From a checkpoint of a small image embedding model.
Model: 5.95M parameters, 48-pixel images, arch convnext, activation gelu, num experts 16, widths [48, 96, 192, 384].
Training: soap at rate 0.0011, 6100 steps, batches of 512, held-out accuracy 71%.
Data: trained on flat shapes of many kinds, plain or patterned, on busy backdrops, 195000 training examples.
Rows from block 11 of a small image embedding model, named by matrix and row number. Rows with one number within an expert belong to one neuron, the router's apart. Each number is 128 + 24 x the weight over its row's rms, rounded and kept within 0 to 255. All counts start at 0. After the name is the row's rms in percent of the matrix's.
Before each expert's rows are labels from the 100 images, of 14848, where the router gives the expert most weight on average: "colour at peak" is the nearest of a few named colours to the mean colour under the peak. Only what is clearly more common there than usual is listed. The data: flat shapes of many kinds, plain or patterned, on busy backdrops. In brackets: how many of the 100.
# router: slot weights (model.blocks.11.mlp.router.weight, 32x192, trained with AdamW), inputs 96-191
# up: expert up (model.blocks.11.mlp.up, 16x48x192), inputs 96-191
# down: expert down (model.blocks.11.mlp.down, 16x192x48, transposed), outputs 96-191

# expert 5
colour at peak: pink (29)
router.10 094 [131 152  56  76 147  90 138 140 148 138 105 165 126 140 117 154 144 145 128  99 100 135 112 147 120 122 121 168  89 147  94  90 177 105 141 126  81 155 148 107 171 103 157 126 130 154 121 111 115 127 182  93 109 124 130 144 183 152 140 115 132 124 131  89 135 117 111 170 108 167 117 121 130 135 180 142 160 102  99 158 181 100 117 138 119 142 138 151 128 185 150 122 100  97 129 133]
router.11 071 [ 98 150 137 128 148 135 157 198 163 122 117 124  93 121 101 153 153 146 109 106 143 159 115 185 118 159 147 159 160 112 138 102 106 138 112 135 135 157 102 116 143 114 118 130  97 188 146 125 118 124 130 121 140 155 114 161 188 102 150 118  80 126 101 125  97 101 131  84 111 115 124 124 127 127 125 123 163 125  87 124 170 105 165 146 156 180 107  98 124 155 149 116 133 122 120 112]
up.4 083 [107 123 117 164 146 161 142 154 107 135 127 138  96 103 135 123 144 104 111 113 111 184  75 136 105 124 123 137 107 161 143 131 146 107 129 116 103 112 131 167 161  86 112 102 151 135 106 132 153 117 101 100 140 142 188 110 121 157 126 126 136 150 109 135 143 115 130 130 120 125 137 127 114 164 149 134 154  81  93 122 173 142 143 115 173  92 156 150 140 122 107 120 145 115 135 122]
down.4 095 [136  93 140 134 166 197 133 134 138 141 151 146 130 167 131 108 124 150 131 114 125 143 153 112 147 101 151 135 148 123 144 122 129 183 121 128 153 110 138 118 172 114 151 124 157 145 133 118 135  76 133 131 139 151 155 133 137  97 150 158 120 119 107 188 118 106 168 173 190 158  91 148 152 155 106 118 123 145  88 117 150 106 145 157 122  99  82 140 139 122 146 127 137 121 157 130]
up.5 090 [156 114 128 151  80 146 106 105 164 101 158 127 170 130 144  90 140 122 115  73 105 104 141 104 148 157 116 142 116 163 156 150  77 137 105 137 137 189  99 114 120 153 130 137 116 104 122 164 116 138 120 123 129 126  94 137  85 143  87 132  85 165 143  95 115 111 147 136 158 123 105 104  98 111  93 112 123 127 169 137  97 121 132 131 131 124 112 102  65  83 131 123 145 102 125 142]
down.5 088 [139 106  87 103  60 130 141 123 110 113 128 134 121 119 155 139 106 132 141 125 146 123 104 112 109  96 158  91 127 132 116  87  96 155 111 140 158 129 118 124 174 132  73 132 159 126 179 168 123 166 116  95 142 143 129 115  82 118 139  95 143 164 130 140 178  90 120 177  90 107 164 143 135 141 107 101 138 168 158 123 149 162 165  81 148 158 110 131 143 112 125 124 123 111 130 112]
up.6 107 [149 103 100  98 124 111 116  89 119 188 126 164 102 128 150 114 113 131 113 127 101 162 103 120 134 148 147 128 109  98 122 141 185 119 133 111 108 129  97 110 130  96 155 106 130 148 112 110 174 167 109 102 123 112 132 144 160 149 143 116 101 107 111  67 133 124 104 156 139 128 139 110  93 117 165 144 151 109 119 136 110  90 155 161 192 135 140 174 149 116 183 143 117 114 118 146]
down.6 115 [123 148 159 135 129 138  96 147 157 118 150 149 127 120 157 145 156 165 115 144 125 151 157 116 185  94 113 122 129 124 102 174 125 168  99 139 144  97 154 131 137  90 157  87 140 145  74 149 113 110  72 165 123 147 109 161  88 110 165 139 133 136 135 134 132 154 156  91 150 154 108 123  96 152 135 147 154 104 129  95 125 112 101 149 111 108  81 137 150 159 130 139 157 135 149 144]
up.7 110 [ 89 132 138 101 160 161 116 161 141 143 123 130 136 172 117 128 144 147 102 135 167 150 126  83  87 150 113 141 163 148 157 135 129 182 152 106 127 121 131 108 132 107 140 140 104 147 166 171 118 114 135 115 116 160 117 125 137 121 140 131 167 142  86 130 153 128 142 112 143 163 146 141 131 104 131 121 114 113  86 133 154 158 102 144 144 153 126 163  96 108 169 125  90 109  96 101]
down.7 099 [154 125 106 168 129  84 131 108 141 109 163 127 104 132 135 174 118 108 161  86  96 155 158 126 109  86 122 138 107  87  86 139 129  89  99 132 134 134 100 158 136 114 113 104 140 168 130 103 119 102 125 103 107 119 118 155 125 109 137 106 151 124 158  90 129 152 154  98 134 142 105 107 102 127 160 156 141 138  95 168 111 130 159 184 100 133  97 122 186 180 139 135 143 141 140 105]
up.8 099 [118 146 132 128 147 112 143  79 144 113 144 128 181 172  88  85 120 140 116 111 132 122 125 118 127 147 138 138 133 103 116 154  79  87  77 102 139 124  88  99 136 116 106 129 135 135 109 173 111 149 125 151 167 124 126  87 151 139  95 120 129 166 170 121  85 134 145 127 108 131 133 133 179 167  87 117 130 145 162 157 113 148 137 127  96 120 113 126 129  82  96 130 154 111 134 136]
down.8 096 [ 86 126 165 118 130 142 103 162 132 114 109 119  78 154 117 168  91 137 157 165 142 128 141  92 163 121 109 119 159 135 139 120 137 141 119 147 143 160  87 117 116 144  82 130 161 107 169 159 153 158 155  85 120 109 146  85 178 146  89 132 137 159 158 146 178 116 156 138 121 156  92 138 129  93 118 154 150 153 154 177 185 127 171 124 117 135 170 124  82  73 197 133 115 101 123 124]
up.9 096 [110  74  97 118 175 147 122 103 146 136 159  91  86 170 161 125 151 127 131 158 146 103 114 126  87 154 143 109  97 150 147 149 119  94 172 102 138  86 124 147 131 150 100 129 133 165 139 183 109 147  84 138  99 145 132 133 170 131  95 120 146 102 140 104 103 140 140 112  77 111 114 133 112 122 144 177 130 120  72 124  89 167 138 105 142 113 165 145 162 138 123 137 144 165 132  98]
down.9 087 [109 108 124 116 145 119 116 144 119 147 123 135  85 149 147 147 100 138 123 193 161 111 149  77 104  71 120 111  89  89 135  80 107 123 100 143 161  75 170 184 151 103 131 132 127 128 137 117  99 106 119 107 115 117 153 126 119 122 122 103 135 132 148 144 176 119 110 115 132 149 124 151 110 101  99  93 155 121  79 141  81 144 108 134 120 142 127 111 141 143 162 139  87  80 107 160]
up.10 097 [159 121 134 141 138 119 114 136 106 158 108 181 174 172 105 141 149 123 143 104 102 100 120  95  89 144  72 109 136 161 160 154 134 126 162 133 115  98 195 127 145 121 114 154 144 136 107 137 149 102 112 151 161 115 158 107 121 102 127 116 134 146 102 167 141 184 106 140  90 124 104 122 139  92 118 125 125 125  80 165 138 150 135 128  80 131 158 116 139 139 119 110 131 123 144 111]
down.10 102 [109 112 119 112 138 129 129  87 148 133 157 136 134 108 166  88 114  92 123 150  97 121  99 138  89 128 108 104 171 113 129 130  90  78  92 119  85 165 116 134 115 153 119 151 114 125 122 110 152 144 157  97  89  97 117 113 138 147  96 108 135 121  99  90 117  96  95 129 131 152  98 142 119  85 175 149 112  65  98 144 100 110 156 162 136 107 168  99 129 100 122 160 105 139 123 103]

# expert 1
colour at peak: cyan (40)
router.2 093 [102 103 152 119 141 135 126 151 167 101 130 110 119 148 145 118 120 108  85 145 221 100 154 146 148  85 138 125 155 139 134 130 123 171 120 145 169 113 167 149 160 181 141 143 108 139 160  95  94 107 103  87 146 134  72 141 115 103 146 150 119 174 155 166 115 131 163 139 134 123 160 139 143 123 150 124 165 135  66 139 107 119  85 173 159 136 140 134 121 139 108 125 124  93 103 162]
router.3 101 [135  99 161 138 148 126 131 173 109  95 109 163 153 130 157 160 122 146 117 170 123 131 129 131 113 111  85 127 100 199 158 133  81 125 124 131 115 149 131 146 146 170 132 123 134 171 134 110 119  97 106 113  86 136 136  80 133 111 109 122 146 106 144 186  93 152 121 132 148 127 111 120 153 142 152 136 143 123 124 141 169 116 109 118 107 157 140 122  99 142 188 145 125  71 102 145]
up.4 117 [179 133 123 144 135 133 105  92 106 104 121 147 117  97 106 140 103 129  94 130  95 160 146 205 142 133 118 128 153 120 142  96  88  97 119 145 118 149 128 125 124 142 102 125 129 117 122 125 178 142 126  73 164 135 137 142 131 125 149 121  94 123 138 137 109 144 160 110 125  97 164 155  59 127 117 116  66  85 117 136 120 112 130 137 116  76 138 124 144 100 154 100 118 115 159 131]
down.4 130 [123 160 178 135 163 168  90 149 180 171 133 124 149 111 126 141 133 163 115 130 142 117 160 143 159 117 133 160 149 102 141  93 146 154  94 126 130  96 125 130 170 119 149 139 156 127  99 122 129 103 161 137 125 141 135 138  93 115 171 167 122 126 158 142 158 149 154 107 164 150  89 108  95 153 129 137 128 125 139  92 165 117  94 101 121 103 104 131 132 168 112 167 153 143 152 135]
up.5 085 [143 102 149 138  80 159 105 128 122 152 157 140 126 113 122 118 143 173 135 132 112 107 157 109 134 142 181 142 141 115 128 139  79 121 188 132 175 166 167 164 109 142 121  69 119  87  92 192 137 132 123 143 159 111 115 122 114 129 105 169 135 133  76 123 117 195  91 125 154 153 161 101 161 130 157 121 143 136  82 118 108 146 111 139 142 136 125  92 121 144 199 136 104 111 132 105]
down.5 087 [139 166 141  93 129 124 114 149  89 113 130 140  77 118 140 147 141 133 130 139 112 155 142 111 118 133 130 132 164 163 133  85 113  91 144 172 107 122  96 123 127 113 107 107 107 189 129 150 144 120  98 113 159 144 117 114  99 153 154 139 130 133 165  94  72 124 131 126 107 134 136 207 108 153 133 120 111 132 114 118 110 106 151 170 142 164 169 122 122  89 122 136 103 105 136 131]
up.6 101 [166 121 121 128 133 102 131 118 125 114 125 154 107 132 151 146 145 140 130 130 128 129 108  99 105 126 130 143 120 153 160 118  90 101 143 146 116 134 166 192 136 146 121 122  84 138 131 109 126 179 168 135 104 119 135  74 106 132 166 108 122 115 129 125 150 128 127 110 109  96 109 111 171 116  99 122 126 133 119 146 160 155 117 124 140 131 126 130 128 139 127 150 170 106 108 102]
down.6 095 [136 187 137 157 186 120 143 135 145 153  94 143 191 116 134 125 135 100  94 108 131 125 152 134 161 106 112 106 147 124 113 135 151 117 130 176  88 111 155 159 148 143  91 111 119 153 123 110 161 157 116 130 173 150  79 153  87 104 121 122 108 159  96  92 143 124 172 108 146 131 134  98 132 145 126 142  99 115 122 133 171 105 100 148  96 116 126  96 126 152 137 120 144 123 157 137]
up.7 109 [143 108 129 145 123 134 115 158 148 103  99 142 116  70 106 105 142 138 118 146 150 121 153  66 109 143 152 118 111 127  73 115 135 136 161 136 149 126 101  92  76 118 148 111 124  92 151 122 129 132 108 127 135 145  79 120 122 187  96  80 117 110 114 100 171  79 119  95 137  95 102 115 107 178 124 135 105 120 151 131 115 119 111 112 156  89 136 127 116 120 124 144 135 154 129 129]
down.7 111 [123  94 111  52 106 145 132 166  70 134 113 117 110 126  95 117 123 150 129 142 168 160 141 100 149 120 128  99 133 161 165 113 106 144  93 105 112 112  94 109 160 133 106 147 154 119 106 127 123 122 140 112 131 173 184 133 145 142 129 128 155 178 128 147 136 133 119 169 119 130 170 142 176  98 135  90 173 118 133 118 129 144 148  99 121 126 130 187 132 103 119 120 130  94 128 103]
up.8 094 [113 145  87  92 142 122 152 123 132 150 103 100 154 150 181 125 129 133 115  95 153 121 147 116 151 113 103 172 192 170 125 104 133 127 128  94 149  80 128 126 122 155 138 138 138 124 113 135  90 123 119  83 160 104 140 122 148 110 108 103 139 177 131 130 128 156 139 144 129 133 128 144 168 138 115 129  98 118  89 127 113 139  84  82 116 122 111 114 114 110 119  91 128 104 132 142]
down.8 099 [137  96 131 102 123 130 131 143 117  98 131  86 175 145 140 104 114 152  91 134 147 114 125 129 120  97 114 139 118 143 153 115 100  79 137 115  81 104 114 127 121 115 100 125 111 167 144 102 138 147 199 147  93 113 150 137 158 150  81 112 149 108 123 117 127 112  94 164 101 117 171 114 158 132 123 133 134 106 138 148  84 143 143  85 116 143 175 156 137 151 119 132 128  87 111  82]
up.9 096 [126 139 108 106 129 131 123 127 162 114 135 118 112 100 131  89 175 137 106 105 140  89 113 139 147 102 138 136 189 107 172 110 105 114  90 124 108 140 150 137 110 132 146 123 134 109 120 144 114 134 119 156 126 152  72 158 104 151 160 102 103 159 120 101 126  87 104  84 146 114 170 135 131 131 118 113 143 126 150 102 102 127 128 125 139 188  87 125  94 144 108  91 124 123 143 142]
down.9 092 [111 130 116 138 132 114 145 110  87 129 105  72 115 124 101  79 132 105 131 164 134 171 117 110 138 130 171 150 116 136 143 113 105 140 103 149 124 161 164 104 110 132 126 131 137 181 155 148 126 123 150 111 158 117  99  93 139 159 190 102 101  92 147 128 150 101  65 140  92  82 127 120 132 172 118 125 147  82 136 175 134 112 128 113  83 141 136 123 145 119  97  96 107 138 108 127]
up.10 122 [130 105 103 130 165 126 153 151 188 171 132 115 137 137 163 136 126 115 110 133  93 142  63 108 125 119 115 142 121 124  95 126 165 135 154 115 132 109 156 140 150 130 187 140 122 153 107 126  99 161 146 147 143 115  90 145 165 105 139 119 142 114 136 146 147  92  94 136 128 125 103 138 165 134 100 158 128 122 145 116  88  87 123 135 103 136  97 140  78 110 124 140 127 153  71 135]
down.10 112 [143 164 166 118 159 166 126 147 137 110 136 160 163 113 120 172 116 137 106 132 124 140 159 134 167 133 131 131 140  85 118 126 176 142 146 109 150 130 124 155 140 107 166 127 118 129  99 154 157 103 121 133 139 117  94 155  96  90 164 164 136 134 128 165 103 151 157 111 170 114 105 103 101 136 131 155 129 154 142 117 151  85 114 133 132 141 109 128 156 104 140 124 155 132 168 140]

# expert 2
colour at peak: brown (52); black (42)
router.4 086 [ 82 113 123 195 164 147 144 158 122 137 131 109 142 135 111 144 174 118  99 127 166  89 116 118 107 143 102 121 120 119 126 160 145 163 103 158 136 118 170 126 126 118 138 114 125 148 127 110 117 127 124 160 127 108  95 171 137 108 138 130 144 127 119 105  83  99 155 117 101 106 176 125 131  70 182 128 160 143 110 134 134 151 131 131 155 155 129 104 134 102 121  97 104 127 160 134]
router.5 104 [120 123 145 137 130 102 118 124 179  93 145 122 124 100 133 129 123 123 161  97 116 103  88 121  92 139 129 134  94 172  46 125  96 126 145  98 131 176 152  99 111 134 131 128 123 140 150 100 112 111 119 149 139 135 101  97 120 118 154  97 145 127 111  86 124 119 141 110 186 142 107 131 127 123 158 112 163 160 140 124 153 112 104 146 172 166  82  78 113  89 147  93  97 135 124 127]
up.5 099 [151 123 133  57 150 134 134 172 125 155 137 173 104 111 126 144 129 164 165 114 135 134 116 149 120 163 116 148 124 152 152  89 141 169 148 130 187 129 105 127 120 103 141 100  75 139 136 120 109 132  91 133 126 138 139 143 174 108 159 133 136 111 125 147 160 136 160 131 138 158 123 178  88 124  97 140 133 125  90 113 136  59 145  63 116 116 145 151 149 110 126 120  81 127 117  96]
down.5 093 [123 165 154 116  74  99 112 103 119 130 117  99 122 148 172 120 147 139 157 122 123 103 115 119 151 143 147 125 106 148 124 133 137 135 135 156 163 160  64 114 158 105 153 177  93 152 108 125 136 114 163  68 139 148 131 159 120 141 199 133 114 166 137  71 130 128 112 122 143 174 122 144 132 156 138 154  67 129 132 159 114 164 113 169 157 161 121  98 140 142 136 136 126 122 104 106]
up.6 093 [129 152 118 115 106 136  79 119 133 115 129  94 125 128  73 122 166 105 147 149 107 128 164 109 103 113 155  85 129 150 134 153 118 127 134 115 129 179 150  77 144 161 130 111 133 136 128 142 131  84 123 111 104 161 146 152 104  98 144 140 118 128 126 117 108 160 120 141 158 128 140 110 122 140 143 178 124 113 106 115 124 160 143 111 107 123 136 164 148  94 138 145 157 104 162 153]
down.6 096 [106 131 153 109 136 128 121 163 114 110 154 130 124 153  86 148 112 146 125 169 144 145 111  62 150 152 134  97 108 153 174 117 135 150 147 103 163 135 153 121 162 133  79 139 168 120 114 137 136 100 148 132 128 145 165 102 130  89 110 127 172 176 182 104 133 132 140 138 119 143 121 112 165 128  71 138 117 132 100 132 122 125 117 135 168  89 150 112  87 111 110 121 124 160 137 123]
up.7 102 [166 101 153 158 111  91 136  92 131 128 107 137  85 107 104 128 173 131 123 107 120 141 144 152  97 124 155 103 125 114 128 120  91 146 115 110 139 116  80 129 123 145  91 146 122 120 131 128 139 113 148 125 174 138 131 107  95 146 115 155 144 120 119  98  87 166 112  89  99 115 132 121 127 106 152 112 138  83 139 102  70 168 143 161 125 175 120 115 175 164 126 154 159 103 126 136]
down.7 099 [ 60 147 129 135  82 139 156  98  94 120 114 119 153 132 109 104 117 189 142  71  94 138 105 125 121 125 114 142 127 149 173 118 103 174 117 108 125 131  96 169 162  84 120 134 148 127 157  97  90 147 179 127 127 135 118 146 124 116 109 103 124 125 112 129 127 101 127 179 116 144 161 130 154 120 112 113  72 142 173 154 163 148 147 158 134 149 119 109 101 117  98 130 113 128  90 121]
up.8 091 [110 149 167 167 145 135 124  99 130 140 153 103 166  97 130 112 125 130 141 111 123 133 139 122  97  99 140 144 134 140 108 138 137 135 116 113 121 147 144 127 103 157 161 125 138 115 116 103 141 108  79 135 159 114 132 135 101  84 107 138 133 146  99 165 144 127  97 116 141 148  95  88 106 151 134 103 137 173 131  97 130 147 115 108 109 115 124 140  97 129 141 143  84 138 140 138]
down.8 088 [157 130 167  90 113 104 119 109  91 110 139  96 102 117 149 109 121 130 118 125 144 154 150 130  80 103 111 134 150 148 132 125 110 113 111 139 138 132  69 139 125 132  68 119 140  80  48 124 151 108 174 117 141 118 135 129 124 126 113 107 106 125 131  80 151 111 105  93 102 152 132 170 152 115 105 134 146 147 132 123 108 101 129 112 153 141 174 140  88 122 118 149  74 163 117 117]
up.9 098 [150 162 153 152 108 120 149 138 105 148 126 143  84 132 120 104 132 144 157 111 110 132 130 106 139 164 138 104 136 154 154 159  80 122  76 131 142 175 110 135  92 125 107 126 152 151 154 138 128 113 107 100 140 120 133 130 121 110 142 100 119 107 131 121  91 133 144 150 136 169 135 147 136 126 127 106 131  92  83  97 160 114 153 144 150  81 135 162 144 159 138 140 127  93 162 176]
down.9 084 [142 126 168 125 154 136 147 137 126 102 136 128 126 112 123 131 100 171 126 174 101 130 172 158 211  86 137 133 126 130 169 116 102 155  92 151 107 127 130 155 161  96  82 145 126 127 170 152 146 110 140 100 139  82 160  64 132 138 129 137 130 135 150 100  87 108  98 135 180  84 113 139 130 122 109 100 136 150  92 139 167 151 129 121 107  87 132 168 124 167 122 122 114 161 150 108]
up.10 099 [155 113 176 119 117 154 142 133 115 166 133  76 112 109 135 137 133 135 105 141 130 102 126 139 102 177 108 151 115 102 107 122 120  99 103 112  97 159 112 109 149 128 139  58 132 119 172 156 185 130 156 121 163 123 140 123 126 126 158  93 118 132 139 141 166 155 148 103 128 145 136 107 157 122 181  82 113 118  97 101 136 118  92 116 103 131 130 151 155 147 113  89 127 143 170 110]
down.10 084 [125 138  89 154 133 112 131  89 144 122  93  96 150 120 136 131 114 147 135  64 122 142 137 142 148 141 137 131 137 140 137 140 148 138 140 135 155 194  84 108  96 142 153 142 126 111 159 118 154 121 109 110 118 146  98 123 120 116 128 116 154 115 111 125 153 150 126 109 100 177 119 151 157 142 124 115 103 116 174 112 144 115  87 147 140 143 125 106 123 135 158 171 146  83 111 151]
up.11 098 [111 139  93 132 125 116 152 136 103 115 134 158 101 176 151 164  95 155  96 121 104  82 106 117 145 126  66 145 129 126 146 142 126 119 135 140 103 115 164  87 149 100  86 116 148 150 173 105 114 128 117 129  69 116 144 149 149 143 136  94 130 105 118  85 140 120 162 158  94 153 135 129 156  96 174 103 132 102 100 139 110 129 140 122 155 130 136 125 178 113 156 127 140 112 105 132]
down.11 104 [119  90 133 118 116  99 184 109 100 112 156 115 110 116 115  94 143 100 176 140 105 131 112 139 113 144 144 112 106 156 126  87 117 158 126 124 157 168 122 169 136 143 117 133 117 148 127 125 180 158 154 100 121 105 133  80 167 143  98  96 158 118  98  97 150 112 116 125  96 118 118 147 149 143 138 101 170 144 157 166 115 159 129 119 135 186 153 129 120 138 118 103  92  83  82 101]

# expert 3
colour at peak: black (33)
router.6 088 [156 124 158 145 148 129 108 169 179 131 133 111 155 122 141 117 151 133 107 138 187 125 149  85 116 108 124 145 152 131 119 129 115 158 118 162 117 155 139 109  96 125 108 143 125 140 133 123 111 102 104 159  60 125 115 172 126 127 106 139 116 223 165 133 104 150 100 121 121 115 143 155  90 138 139 167 150 146 123 130 156 154 113 143 113 124 144 164  96 117 167 102 120 120 141 183]
router.7 099 [117 132 128 136 114 163 127 120 130 143 178 154 154 174 118  95 122  98  99 137 182 118 134  87 132 140 136  92 163 129  85  85  93 132 132 139 142  92 145 134 131 111 114 155 143 113 106 123 133 136 148  91 120 115  90 137 135 107 126 130  91 194 144 125 107 135 138 134 168 121 156 119 119 113 139 143 110 143 161 100 151 154 105 162 135 129  93 129  89 124  92 134 159 160 147 155]
up.1 103 [142 164 138  83 123 123 127 118 100 154 141 124 129 131 139  96 134 138 114  93 112 166 134 140 124  90 158 133 112 164  89 122  93 153 144 157  97 128 163 144 168 103 145 152 158 123 125 124 109 129 134 116  88  98 123 134 102 115 118 185 108 144 148 101 129  75 105 166 111  83 115 139 138 110 141 129  86 148 162 113 138 151 120 121 147 143 118 127 119 177 145 149 114 109 168 114]
down.1 102 [101 111  93 129 109 152 141 131  85 117 119 129 108 142 106 102 162 125 156  83 162 120  98 112 116 160 116  69  92 135 157 105  81 127 115 125  97 163 124 127 117 159  73 138 102  96 141 143  99 129 141 148 125 154 127 128 138 132  88 136 116 121 147 116 135  93 111 153  84 103 160 131 134 115 155 120 143 160 160 134 112 186 165 138 164 163 150 142 140 128 122 118 125  88 109 122]
up.2 090 [113 143 131 163 115 110 146 106 169 179 159 114 146 139 148 128 144 141 168  96 166  95  98 129 122 148 117 155 163 122 117 110 142 165 159 129 176 120 130 176 127 169 127  94 113 140 137 139 151 142 136 141 108 139 146 172  79 101 130 144  92 135 133 146 113 152 112 143 163 169 135  88  90 144 125 103 124 156 150  84 124 142 102 143 171 131 108 163 126  84 169 126 134 135 129 160]
down.2 099 [160 147 115 146 115  96 164  89 129 109 111 156 165 105 178  99 139  93 167 127 117 145 162 145 157 132 124  89 171 120  84 121 165 110 107 154 131 168  88 110  99 121 127 126 101 144 150  66 131 164 165 128 145 105 137 141 132 127  99 108 107 120 101  77  98 125 152 103  95 148 147 144 155 136 140 125  88 145 145 141 152 118  97 118 108 145 156  87 130 167 116 108 118 122 127 124]
up.3 084 [111 167 158 156 164 148 108 181 147 144 110 111 148 135 196 191 135  95 170 112 107 135 148 151 144 117 125 153 106 141 142 152 138 122 167 154  97 115  81 160 143 139 131 130 122 118 104 162 145 127 124 138 123 117 171 109 162 132 102 157 148 129 110 142  98 162 165 112 103 152 148 129 128 111 164 119 147 133  83 163 137  90 139 118  93 147 114 110 137  88 152 123 140 103 167 121]
down.3 085 [100  86 108 182  96  99 137 119 104  79 138  80 104 121 195 110 109 146 136  81 115 139 122 113 131 128 128 166 131 117 107 115 133 184  95  96 122 132 124 119 108 148  65 137 158  92 136  90 143 139 145 111 164 132 128 131 144  93 153 162 137 102 137 140 127 120 111 134 158 153 147  96 136  96 132 124 146 152 169 122 147 172 118 107  96 124 132 101 138 103 121  91 138 148  80 121]
up.4 099 [122 102 119 115  81 170 110  38 126 159 159 159 147 164 150 159 137 144 179 103 149 101 121 110  98 148 142 150 131 156  83 115 165 103 155 131  98 108 126 148 163  85 143 137 112 138 125 135 144 122 140 108 108 117 152 113 117  85 106 136  96 120 113  99 129 156 162 165 145 118 149 103 115 143 166 105 123 155 127 102 138 139 128 103  91 112 110 121  93  88 151 121 119 111 159 144]
down.4 110 [125  98  97 127 106 105 160 122 121 113 146 133  89 149 118 136 128 158 120 120 156 125 120 131  80 147 107 108 118 101  92 114  97 111 143 131 174 137 156  93  99 195  98 154 143 101  98  97 153 121 147 116 114 104 170  96 165 145 104  85 120 114 112 140 162 138 103 157 105 162 117 180 142 113 128 113 134  71 140 122 123 154 152 138 157 179 136 132 111  90 108 117  97 124 104  71]
up.5 083 [121 117 178 137 146 169  94 132 103 123 123  98 126 107 113 171 134 175 117 124 117 105 144 151 128 137 147 139 139 165 186 149 134 135 145  97 130 109 125 143  95 121 115 141 134  90 160 144 113 128 104 143 148 164 151 116 153 114 139 170 135 151 127  80 110 167 128 134 118 133 161 115 193 128 102  64 140 141  86 150  90 142 142 140 116 136 139 149 140 152 128 149 125 129 127 101]
down.5 084 [118 115 169  98 137 145  88 167 125 151 136  85 123 131  74 138 136 132 147 135 127 135 106  91 112 111 116 105 128  94 123 107 130 130 123  97 140 114 103 101 161 113  97 138 139 131 101 164  98 147 137 129 121 182 132  78 143 149 149 125 147  83 156 155 113  88 128 176 130 115 129 137  96 130 101 140 144 111  96 156 141 141 115 115 104 113 147 114 143 109 112 124 144 118 149 115]
up.6 121 [143  92 145 153  93 145 194 147 100 145 135 160 126 132 103  96 137  61 116 113 100 149 129 123 125 135 146  92 111 171 118 126  74 130 109 142 105  93 133 119 104 145  92 140  98 116  82 149 163 144 149 123 170 127 120 151 132 105 127 157  87 105  91 187 141 139 122 138 175 128 167  92 124 160 112 129  99 105 133 131 127 159 104 132 112 144 108 100 117 137 100 137 144 117 126 141]
down.6 122 [103 128 153 130 139 131 123 118 144 128 102 163 124 105 138 151 123  84 122 105 100  88 146 135 163 155 119 142 126  97 152 128 147 157 124 122 128 133  95 116  81  75 121 113 152 115 169 106 131 134 160 130 153 159  83 142  88 108 127 150 134 127 131 112 123 131 144 114 120 115  98  95 138 120 135 108  85  96 172 156 118 110 109 113 124  82 102 103 139 143 100 167 143 120 160 171]
up.7 102 [115 142 163 139 130 157 110  96 103 149 126 138  92 147  77 139 143 152 134 121 147 119 136 122 144 126 134 146  91  94 164 138 101 143 131 164 178 149 121 128 107 125 103 145  91 126 147 157  92 140 137 138 161 147 146  87 114  94 133 141 154 129 129 150 115 139 157 121 178 133 137 126 158  90  78 114 102 161 135 153 117 151 195 123 137  95 101 141 159 150 132 139 160 181 156 122]
down.7 099 [124 108 148 128 162 123 109 163 132 125 144 163 139 157 118 171 147 124 116 173 128 104 141 106 166  88 170  94 141 174 144 121 131 124 119  88 115 105 157 105 178 113 133 108 187  85 102 165 149 113 113 146 100 141 152 108 120 142 156 129 124 132 174 159 117 161 129 127 141 136 178 142 135 108 102  94 132 134 123  73 143 120 115 105 135 104 125 153 119 119 149 135 101 154 144  83]